From a checkpoint of a small contrastive audio-text model.
Model: 11.2M parameters, log mel input, encoder arch vit, encoder norm rmsnorm, encoder activation gelu_tanh, encoder moe expert_choice, encoder num experts 32, encoder patch size [8, 16], encoder layers 8, encoder width 160, text encoder width 192, text encoder layers 10, text encoder norm layernorm, text encoder activation gelu, text encoder moe top_k, text encoder num experts 8.
Training: 7000 steps, batches of 128.
Data: trained on notes from a synthesiser with random patches, 78125 training examples, 11.5 epochs.
Rows from block 3 of the text encoder of a small contrastive audio-text model, named by matrix and row number. Rows with one number within an expert belong to one neuron, the router's apart. Each number is 500 + 40 x the weight over its row's rms, rounded and kept within 0 to 999. All counts start at 0. Numbers have three digits each.
Before each expert's rows are labels from the 100 texts, of 14976, where the router gives the expert most weight on average: "fires on" is the input token at the peak. Only what is clearly more common there than usual is listed. The data: notes from a synthesiser with random patches. In brackets: how many of the 100.
# router: router (text_encoder.blocks.3.mlp.router.weight, 8x192), inputs 96-191
# up: expert up (text_encoder.blocks.3.mlp.up, 8x96x192), inputs 96-191
# down: expert down (text_encoder.blocks.3.mlp.down, 8x192x96, transposed), outputs 96-191

# expert 1
fires on: "<end>" (33); "saw" (31); "register" (22); "bass" (14)
router.1:433520578517452535495570496506575560505530473512523485425475518465543537456498442548485527448471584461539497479475475459516492509510473559465503479520436479566423488540543491546548503470493506495538536530492533425510540450468522568550545439586577500503469487419524454473500526471542478533
up.0:542473456482511516486483505476498519529448531484497484512519524468422567544440523368535539536524491523457541572466599458518517482457441507464529498486477493474495536503459513503513511509474488478488438451464518523468437537506524491483503467441448474429438500510464507475472551492525575518
down.0:463446481494455472529506480539522538507493499523464457533478509442478562471445442450477524495476492463469489520505457446487524449531522446457498516466486484543526527550512562496566511504459486487567461536515489425507435494464536438451534511467531517519473517516524503506512542451554505579
up.1:446538556530459519528493544545543561562526507565484571481539556470458477513472526541573460516535504524487510530508478495528521551474572521477513477475452539514461479515483456557458505599498525559495490511456475503535513510481536544524471497540554450468497508509548484561479501529506470432
down.1:462529534491467511541552461492523501563521519469513557539529541448484524467503480592564481494483504489481480502472480557527542520446551510588536472527469515454562488490542530498491483510462450530483475481473470518482491490525525513565522474516531485457446510432552429527475445496488441477

# expert 2
fires on: "swell" (64); "pad" (29); "opening" (7)
router.2:545527395491523385493513471492441466525514474521571465556490455504484479499573551473444456519546531562429435485422606522507458481523572510548512489493533489470504464432432526499456490498513458481444431441515500551484501529461530482551446498502456543463551458473518522487504448467455566450
up.0:552530499458432470562546498518561540532464534515554492499502536538499556550488464452468458491501556516426539439487551445519477465471508543504416533422494499514424568496497458538517494549512483484513524515510459488534553505446502528443445494569542557441530446504528571547483565452530533458
down.0:631571563504500476502553519516533524492455476530561536463498515529536474564493455464519457498515497482431516462455531434526501543499483586532479468449533539481475553497486490539478496527474485476437503504473431547513562518464479497492496479607543570490522495463462518449555526471465448470
up.1:486508438486453538508515513457508508501529586507473551463521519512467521549464498525513411397592488528498537551459495561496495464469548493510485509539465560503540559487495476585515481489532459442521482521505535535504523439420512496490495484551486470550503505454568503456581517521450467484
down.1:470464396480532499499460475458505497483517473457462556553460448543443537518460434535462453517529488526524505516565528561564548498531488479540553547555516454460530478455510494455474518557572541519489544516464477484502487483553505491476476537488488459455397467565446503442528503556483562503

# expert 7
fires on: "-" (44); "harmonic" (34); "closing" (16)
router.7:535440542540478508504486507481520525512473513441458563540506544475453551504424502517475559520421459488499587549539471478568589533469550483539466510540428462454483491460522545463496564546542471535479518489456468467514499558574431510482481530500535513470442453530487459455500617530580425508
up.0:533514522572534387476514534495501453509527411471527438550521376505496496447482457508455453475490477538471516569498433455455493501492412465444558562517506427476512516440513496493492479440463495486451530501509518505524528463542561476494532518466501475440507497437506496509480434470527509545
down.0:509518492482559452459439506495474467490464464474476445485504536504466456535449508461458467497528431521515562467516535503589550515552464436502537514537438534446490571522486533435549538581529539521505446517497504465469447530512543486385508545486525425553507536450479464467515489505477434435
up.1:594506580420478403527458515506477477504550566484544529521502485493500449500455556554583480475449456542502526447497507500517480442474544480519527462491542483465506534548538511466530538489490477503547484459562468484525495527538506483437560463477536494465518556429488474487469503488509420525
down.1:570478487515480525555437521477529518461470517534542485522556423548537452540434519484529440505510417500486515447551542458536555526550576494554468494473492465471523577504463483531481570560493488529564464421447501571536493563519452499474472540496483544530539514515458575379487542455474497535

# expert 4
fires on: "tremolo" (49)
router.4:523479575480537559472447458490476557499530476483498474491504479478528421541494515511545522514547491457489460422548519497451455460542539536505512464448546572491518525504457509537439443573476506494530461475491523560470489591486518519512471533448403489485537528565463529510490437504463552525
up.0:607437487473494572482476489463466483411454488445556486492516456529485504505457418540491540491461439511509516482500452547532539504519517497565519457487545497446541518477523512502520518503544497490534512490505470506494501523562402468419526458507506500537451505450497488406562520498461471540
down.0:490431466532499462477462518515490505477501387557473519520499458488501404416532467490492481549464435476463412481569490476512588557551562503503522504481523419475473467505441495501446524547518524590530493465497470541550488562586434548562452531472535489443426487540501527499465509452540484550
up.1:536512486511460539498512543456557487416470561440499535483513512537465620540448422510474481470521547582544562537485522537505522470489462477497460524552460482498465575468549504523571560431537488478493568545506485456526553422475461542443510475574585491479453466431500523468536598530489483454
down.1:545501511502518507457586518468469451467481533465536545555541501521477524553533471482560516567515457511521539473469562499534472524453504520534548476487487413416472516493519466524536514526477501495475499480523495522454484538537463446523468526445465496435436469499513497417433525548527439435